{
  "output_stride": 8,
  "hidden_act": "star_relu",
  "fused_qkv": true,
  "expert_mlp_ratio": 0.5,
  "experts_per_token": 2,
  "patch_size": [4, 4],
  "optimizer": "soap",
  "epochs": 44.0,
  "final_lr_fraction": 0.05,
  "warmup_steps": 740
}
Rows from expert 7 of block 5, named by matrix and row number. Rows with one number belong to one neuron. Each number is 500 + 50 x the weight over its row's rms, rounded and kept within 0 to 999. All counts start at 0. Numbers have three digits each. After the name is the row's rms in percent of the matrix's.
# up: expert up (model.blocks.5.mlp.up, 8x48x96), inputs 0-95
# down: expert down (model.blocks.5.mlp.down, 8x96x48, transposed), outputs 0-95
up.39 007:495516574523477504449453504542537520513475534562502566446499592578518488515448535518468513478395512513496560515563432448441488506453462450586458542530516463461512453529472477373446402437522522444580564515615450571517448534413540460408453459498562449462473456465542556485410560449437552541
down.39 048:506504517479520468487533493524552415508493420555545480506514359492495596483471428488474407484443532588511556494405474529530464489387454470480537527477554543422447519518536447558482505388562488553537572492474512446410518511439520562488545453408527384494508488475618494538488528543532577485
up.40 115:595458509399473456458494465513518456479512498519444520569572461493511472457549558594519475481506495442560394496544477469519509587521477444539492510418455564432482571586366526433428505520531427367523513550530515544533451450480421507455455568539540530453501540514503413428449472501495575488
down.40 109:524467484419508456558437514429430421450548480410542565468535418515483441556475527465557546551439572478563439538582414505504545549470550516544442490452493473593549475539553495477461570538541416507504507390485505567522539524564465578566563557551482468485447478489500546523448428504441407568
up.41 099:529475456459428469481532493439538433489486491402490571472569545493522483515465538496456525512438522595614586591443458497549542408505476376497529472475490599541472555444446512470346573470500483511496455546450453512487538535443550593515553472470412580554475519519477450480505542514522463534
down.41 109:497455506532443506492498427469578511497522589513482519573484422495482536517538507477528533494456427460580457423637488480549442562528650420468479407523482532574550359546559561443430522463488543494544522504454529493504475387517513593495504480548443518463468504491482574508563495449537533496
up.42 107:526527497535470571458506492585436475477430454455550607351481584570484540492506504490434496461495474506543497508462535520601437536546520533502550476536462434416562505574390512606580472492486396533518485564409515451416413479555528494538450507596550476548459493501491484516491497512523483534
down.42 101:507560529497519582495528506475523608498497530487473441515478459509404497516521488516486499494478481524523418494538578446511500569517527484524454394514507514414613387323601534526466539526455515503535488513558467528443485529440509497470495469369494445435592598480548539495553496443428488477
up.43 107:563484364432522469524445500438524526532555602536503487538603498583527452555437523491538524489520513414507495431516509448528526481505502584488545504536504366498517526558511464521467535468462394552471491483504581559547571452522518470433397444457516440481510540548601480529488449436592483423
down.43 098:477577411529556582519545489503520434507509547458456454607464475433547489524408499556516567517560469499578513444563480515521498520411570478493535513408587542452513453445508476481481498429436468399490618511503434460466527363496509529449488491547435526457474614512519552475570496506505517568
up.44 104:514550447498545479395480483429538481483527400500474596522403533470514481454578508537506482470506518515414529484479517531519529564560503528559492518520481560513421522577596442509368608524512499517464439534510532402475484590518579465541527559451429577472481523590541524410502429505541459441
down.44 119:459537520498474502560305470496485483549435424519531469460478458428573503583458584452447473527483488456554555525488639420518508500472563464408573510470473429486448550493595575478468496526449630477572495480530511483441521529507479463470534559553496467540516492494496460491466493477535423547
up.45 120:499471399498581463637547530478498523387460501540549513468481485512528579367496519524545613491552560532481428401446546510542478533398487498584480537470388470461478544434562490481477538534458532535444518518505545543485531499521575562484523428442507451468465433474556484504516548512545471423
down.45 129:495582420521505520531522462429523468609445473526489425476463485489497524465470480536510556513487528523549465465429497522475580482481513540497593486484460479405457622551473534414456506560519531558400529405556520606451454520552591405574570599433479478478462497494554546542480469430542489460
up.46 011:485449609484509452427469538511520417466427416559586495559511559538561483544455499544494517512425564534542524489520408544503577429636486559488431502527470467491467512457545431510495540450546383550469532523565495511526535533508475429384436557389564545518510472468528466509489445507457452485
down.46 050:513515534490531498495544454524530440519541421543535475527494356495513611511482430532505416465462522602498552482402469522538454506402423463493520539451535521429446532511502471568458501415572471545550564496456509469412476521476532560511539433406525378501499520451615492533476537563545564489
up.47 099:513552486528563531544564442545532497481413527481398513622438543468494451432489567520547513461460499384528496511567401528582390488500460495472443527601471490547532452472490552486585498534460466467511563515421464588517520432459535429504542492437549480490534489591531444450583448469484546452
down.47 102:589520513514456557439514516435466516460529465434480610414509427538465527537520496452461503437493526597476425533451492528595519469504498481450448497404531528469507523510547579566528400525567480528434444487482504410457523452544473566462468566476451465474374555445492518600572551595518514545